config = dict(
    horizontal_flip=False,
    conv_stem=False,
    am_softmax_margin=0.1,
    am_softmax_scale=16,
    lr=0.0013,
    beta2=0.999,
    steps=21300,
    epochs=13.4,
    lr_schedule='linear',
    weight_decay=0.05,
)
Rows from block 8 of a small image embedding model, named by matrix and row number. Rows with one number belong to one neuron. Each number is 128 + 24 x the weight over its row's rms, rounded and kept within 0 to 255. All counts start at 0. Numbers have three digits each.
After each neuron's rows are labels from the 100 images, of 14976, where the neuron reaches its largest size: "top examples" is what is common among them; "lies over" is the class under the peak. Only what is clearly more common there than usual is listed. The data: small charts drawn from random numbers.
# u: gMLP up (value half) (model.blocks.8.mixer.u.weight, 192x128), inputs 0-127
# v: gMLP up (gate half) (model.blocks.8.mixer.v.weight, 192x128), inputs 0-127
# out: gMLP down (model.blocks.8.mixer.out.weight, 128x192, transposed), outputs 0-127

u.191:165149130135140124100059108140151152171094132118151165105132111110124135115139107129108107097146151129117130088106136090115096149099140124129160070134114126122140104152115105136134138164154098098143128119129087093108147109156163143122157122125110102096148101158160108143113147116120072136170130101131119170115097153104171152193167137096124102142137125122115146163112136149133146133099
v.191:091107126112126146153158105146164111151132114098161101134066121116141092118098145116140111093127150092120119171137114129112094080124132134107125157175125163104148113107139099123122075130135121092147114125161161120127178174140144127170094133137116155147111112101159121124172129168144113129145112124104086129133145124165172108157175142084140116135120142163111138097141129115147160123133
out.191:106101133087139165157161120138122140085110076173093093123153164129119089124109117136145096135147115164130142144116144157156159088134106122129097166105124126112129137172124130139195140125152151132127167146107138124121104144115133112133113151104124108186089141149100119126129097123137153110091142174114161117152156112110118106141118173156097089132141113158183113102131124089129131127126
top examples: ring chart; items: four
lies over: data marks

u.86:151149140134172142138090094142134160167109148097145160128092067140099130151178144157114110117111155128130158130109121118104131136128163140151133121116149142149165141149095091112132173124136094153118128157152123138129132086099138164098136117109076133083151089098126111154127164110098139136145156109160121161110122112139140128115136113105132103155147067118127145169159106139128168092105
v.86:133137091147126150107156171119140120115085113130119140142113112132100114128046174148115113133152104111172128110133109142093123111109143150078098117144146167109122158144113130145171069106164111118106104136140149138089132121120118132116117159136083146141131110156102115113191105115074085144127118115133101139117124143123142102150165151099101110163121133158115131148168148138159117119150
out.86:121107128152121119122147129141135118117096125130106115136135126170088144126153060112118112161124123149118112128130148127098109121118141159133136150122133174125128127146105126154171076144109143093113127103104147083144123103112127133107133109120110156132148130150149060179119149190144108138174148191129146158173145126102098156107100153151107113126113078119148143136117137173084152124113
top examples: ring chart
lies over: data marks

u.89:097106142126168140121097130137158125114093144145183133109106108106127092119111126123166095145085113121119162127143162115116112135148149104165133134103089159115169130192129101154162122093117123150150116152125142091111157087121138159110126121087133117134158123108106110146152119151113137106136169134165101168130140120155163133138180110110154103185138078096115098128130129112127103103146
v.89:138135151069139139104171112125126121156146104128141121111133122104151086120154124107155120107145093117133149130098092106113183126141169119110095108145122110142148082107174117182162104095118147148108133156158114104101129151143202117148128117137130145105131082117127101158112136148146119085106150120148105120149119133119172117184102121140115150121068134121149127129114100113116158105126
out.89:113116139132148137106141149156118128143155121124112147164075094131097128147183125128111141170088139156116116168167123148076152140103080117108116155133126133158151136140114168135106131143128142159094156110087126069176124135081110124080158163134097132118124107108150096137119153116134129171167105093137127121125142135124116171093096137116137130115140091135123136110142155101118159104097
top examples: histogram; peak in the middle; pie chart
lies over: data marks

u.15:139106160165115064134089166136124130135165173131108182103132128157129112146152104152108143145096149132120097124133137142132119144138122105113158131133110143162134174142102162136098139104137157148123201100096087099113109186109098158137142124118112119129134157131163152099099127091139095139176086112121155157113117141119097137098125150130142116089149112119141110119117123141124137101095
v.15:123111130166111090119083172128101092123143145126095168143138130153133103119122104116138158165104122148166154146144172123108137127128066091133194142101097120135133156114118196125107119144077146107124174111091131081147116145124114137132133161123129113147158145131133144096120119117140120144166105084120160147116125159147114151107124155115140113151157128091140121110130127135099111101173
out.15:108160110156135129137128114126142170134102127078170150107084088114159162124108182145117161099165124116138090105112121101108081123120159147102085138128160111131096143103119100096121131133188117134129152137154115157146140157160109132086171112164109123148086103114134134136127140091127114140169126115108117136104139105159127091126145112108112119139159132128122095159130131123098176147091
top examples: bar chart
lies over: data marks

u.118:125122102159117126098108095099130125156111130138130154107149114118140089151181166167117117117141163080106129088118127121079148133128136108113124118132127124137153111165164133106105158162166094129126149116088133097145139150099110183157073132107102136087121126128153159121121133108142108126150135099137151160131093142120167086148111124089129078188120100087121144142111142129100120129116
v.118:164133138106121120170156133131124132148116106102151125120097146125105138173148126128097173115086155146124125151104121147108100130145114140076088133119128111136111162121100124115095158131135098161137148135153122161082068135146119122114096106133155102123122135117127165103133161102145176166127121101125087134132159124184103131109149129101165113100102143165105112198119113117109157159144
out.118:130136144132107096168105151158121134077134110149116115101106125116129148105153143150115116102070153177111128145126178133112095125160133143116076141110109140131124145157102121158181119108137126114158180086137103120090086069110116142123140099108139168132097116141123123166140137139148158094143122121176112150131158123101117134153118155183112150119126105128109104162121105118123165116115
top examples: pie chart
lies over: data marks

u.179:112086140121143142114121125131137120103148129141103122106095098149153113120099148096159105136174182169116123117135151179123141122096125096147096128135127148088123161116080088164137123134125169116124137102129105088156144105149122113108147129147136097143119152115115107131149082111126124123152126154102090146076134141149100126140103086120124123147145067150116133090165117147172145095076
v.179:129153138122130119150141129136110137133129119147173134108167136143139127097147120108165135087164121160137115123080128155122175147141119148094083117149107125138123133109114071160164083166166200149119126109132096130125100119154111127171167127163120128108109126148101081156085136143130128109137133167116107144127105139120089186139127127155100162112123110127105104125097124126079111135110
out.179:100136124118115105113124123107097123143166075157105140127058103132114098149174178152138117137107148150082123136111132166127118148120092143086121134152072113132147124141144129099113120147169146109112195112100140113158110168096108091133139161162137142132105127127144130116133132101162158129135117102084139108117161163098133134139089126127105115122140138150150124129096175104156149133110
top examples: histogram; peak in the middle
lies over: data marks

u.144:151118142150115150122113113105127102149117138112123199103101099130141126134152179165094118106152173126128124078073116142119115143132155124105128113132146132133139104137133114134104134140119091110138176158108139127141158150133139177133157124130111146098138090164155161099112120137137070142168097095157119148107111133166163119137118137108134117165146072093104141148159134110130115105080
v.144:086101103113102130116132141151156153078153126104154135173079122147145125121120147110151147129127115113140109176107123134114088091116107131106088163179139143100133146113153116131146069134152110110155113114136129128142160140161107079122136172117122147150117121079117142122184150136128148183139104113120127137134164137149101098127181142112174143136127144159124101121145147138176118145115
out.144:121114131109142154154141127149116108116101109161125096137133170138139095094092122141145099108142102140148124135130149152143184134147136142134076111121111137111134157139109111166203124099114119138135136149143115156101076123093139110153092139085117134158099107159082082162173128145149162111097167141146100127151164143126133112145133157158096139143134106140131088122151099089136117151153
top examples: area chart; falling; pie chart
lies over: data marks

u.34:175167157112112128118108113134131167162092108105122194089109127142157131162142174162113086090128171098112107055109099111114106127091169134116109108148105166124137107129149121107103139157145102112119128135139094107139154152139135180144161119130114104096104107127131132131135133143120098127160145121139105128103099112092165123162145107080092121126138114109146128130117145122138132102114
v.34:194181154141122128158135154144158130121109127120119202088119115151118191133131111183114151140162145151119120116092137125112134116112134143092132136133128140149141141126130146153105142138117140123165158112121093135098123136120107144131176139134121116101096131116109165105143143104119133179139149117130091138092137083131125130127161141113173118098142108149099104188108096121106127139075
out.34:071126162100163160141139150153116086165131119142116106138135115093079121155151113090157112178121131140149147162167121149127144130127117121097104143118093111122156114152087156128145156140148131152133136142114128089121120128140137094098130142104111095146155116106096076173149150093150150124101154155079132140151153163160150165118101133114126137127115100173129122131128119076127140085121
top examples: pie chart; items: three
lies over: data marks

u.190:138123191132133121142129131144124128171124125074056143100137102124093122140176115135122102152096177126113126135103116129101183101105088126129109154106105156158166117164119160166120137157128074149153149128102126120113129120124145137121111179138127121140128149156101159127115087140095125119157156106135147151112123153150167153103097141093138089121122094116137147165120110113104129121125
v.190:128103187121094150143130138130091126167129117098115090149133110105099128094144111112141125132089160159122167126153140128083149120119106121117085147111107157126167130145098146153159139122115116139163131085161110106096112073109146121104129184089135138121098143112073128164144102139127159093119156117135118143161142130118136157110121129137149162142109101176119114141180128120130153104164
out.190:124126139148095109153094105098145132123123148095132149095139140131129131120115165158120145115126159106113112080086095150130094159126126152103162130132168131133144143098151124096085106176173140106130173120135141152147130191179108151145127122143138125150114099149159162089128098131110059121165125120119138142142083107094140107090126110116108118123143133105112150150127161143095137118092
top examples: stacked bars; ring chart
lies over: data marks

u.93:127110152167164126128103151140140145184103164105157166129087096143150143137136132122099140099145151159128105095127151154102130107102146121117139108136152145155163130130131139153146118165103118108135167118108117101148134106155138172105151142113132124140159109102149131096102116118146095132189124089144140148075099103147135135098146116120107136157172088088110144131128102127128128068073
v.93:136149102144103104102078091119138101118139139142129130125158144168151161116088124134140140121146109151117097089103111119142083137060118145117171112137101142089118169111127097121157133128126147095129108113142086078143113157146083109132161150110134116109156140167134118131163083134138110143126136126137116132132143118095108138161146090121114117144110141155150178152142144142168057144121
out.93:175116098154136133112168121126156152106115154129153111150130111151134149090134084133125131132118068136132127171152143108119135123122134143147100121125128151112086164155125114151154104077102121141116092105178116104135103101103089127123141132116137148116097083117142045177139169181136143163134148126180093137154160107130101144117144122118148128125122102115114129124156137115103120156132
top examples: ring chart
lies over: data marks

u.78:134146093143145116119139114120123177160087138120147162129117131107149156144154133115093089106147134100092114078123113123121146133113133158114147093155150135164139093132118144128077121140140092086145118173150114117135155129119151178122174106112112119106159078127129134117154113110145104124154123149147093160089101128096139145172171109103127127164136121126130139171097161137132151104068
v.78:104143142143086132154130133143151163133135181070147101106079106111121181113097117146154152129122159132149122136141160119132107121177092121108121134127163146142110135133091116158139129114161110137156158109146100169150100096146111104085138134151132127149114155107118150115139147120111153171123146106102093144129166127153123138123172153162170114122114129206073115143139126138127130135127
out.78:087114136096099161155182121158085111126131129123111082131091121105108100122138132098148089116114118126151129180147172126128124100109129126136088157085131119121142126138112100126153117106141111160122090144128147171155130111114134084117112147123110104160109152143109121165150134141109168136128172161127124150175192117132134157130109158138150145139108123153121092130154085121109156153177
top examples: pie chart; falling; area chart
lies over: data marks

u.61:110154139160127106141102130117114102172122119146147181097135120162130143130140155146080112138116173089126142091076096145128122129128145106146160127134117156155139150138138105116106138149129103131093137148091116111107141137160151146150135103092136080103134087130172179125147097117134079123125142137139140166132093162114165108125109080082160128134132126112112136158092140106138135089085
v.61:105122126138094140127119162149079123095124094170098140112113158135136165120105144129138148093174125131145112110128098105141102105142093111126081124134132159112092141116143108110161113122159124153126121121085147176129146062174126108132091185137123104152166161145108170100150126095109106099126105137084126119101170096133118110104150143129170128128146125158127135153147135159139121153133
out.61:134125118119104161154175093133128151103112097139116072141119133142113148108094161119154131122177123137123088130168125151143107116127143164141081130148126112099091137132109102134142150122132149132136122120172128166131120148136091080092121129165161137138070162120103096162112133104097157113114111168098111107158131097142122126140096112152112121110141133191126109149151146142125149194143
top examples: pie chart; items: three
lies over: data marks

u.57:107124163108204138110167147149102160140109144147088113100171104130119128157151119102160123146113123138129125136125145142121142094103113124144145149104067149134174125182097132114113168112153132159158146124083170113134137136149115135127107167101079123162138149093120089162112157152074125120122139116127121178120139121142122160106137116141134093124150092117105101113142120153142120112137
v.57:153121105195150087155088142112143118119097148118144144106111103145134135105114095169060156124108111119136103123120148132116090156148173111141128106112125126115128139130102136124123135094147118109163162116155120126123109149092112193117157071116098157117120083172141111123164160121144116125172117107159105135082126126125139122134165130122136145153150119066101112137150140142117119137116
out.57:127128131135076123157125075105120110127104145084140120089122155088129108136126154116129106107119179130112108111103141158134133164124163166140135112091152104101147094121125114105082158187131115108127120160115129183177171132147165123115101120152111107158144135166125176096142096143118118110138150168129137168111125116117157141109141091152099131146140120099108129153109102165106131112118
top examples: pie chart; histogram
lies over: data marks

u.4:131130155152124116100100101131161132147135126122143203063135111149120117128155180115111125106139133129132119072124088099098136136100139123123133072131141123143155110127172151119089140154127144124139129141121083089117158152152145153123140101146113136084139116132152131116114125145122043140161175129152122153114102136098161149128145106101130110150142127130125179164142145145116113113110
v.4:146166143127111144131108091138105164123115136122154130107115163126080184142131149114151146147160119099108103118127143112122141094154160161106114105146161140110081110137085127121116145103157104150173139153175152120096130135126094100162119107062133126139092158124123110133146137102137158143108111074135094135092176123138092097144155127143132119113121130161124146175128145126176114119141
out.4:129144158102144150147149110140134135109103076153091100122143123125115128134115113131138114110173121153136139112168146116143129107147147126133097144130126138120128118152124113147189159127149118123124142112131109160118098109087135129088138112124123137112088175137091132177117131086098178112091143191103145090175112088138103135160094118147120141097127117206142107152116112111118167138139
top examples: pie chart
lies over: data marks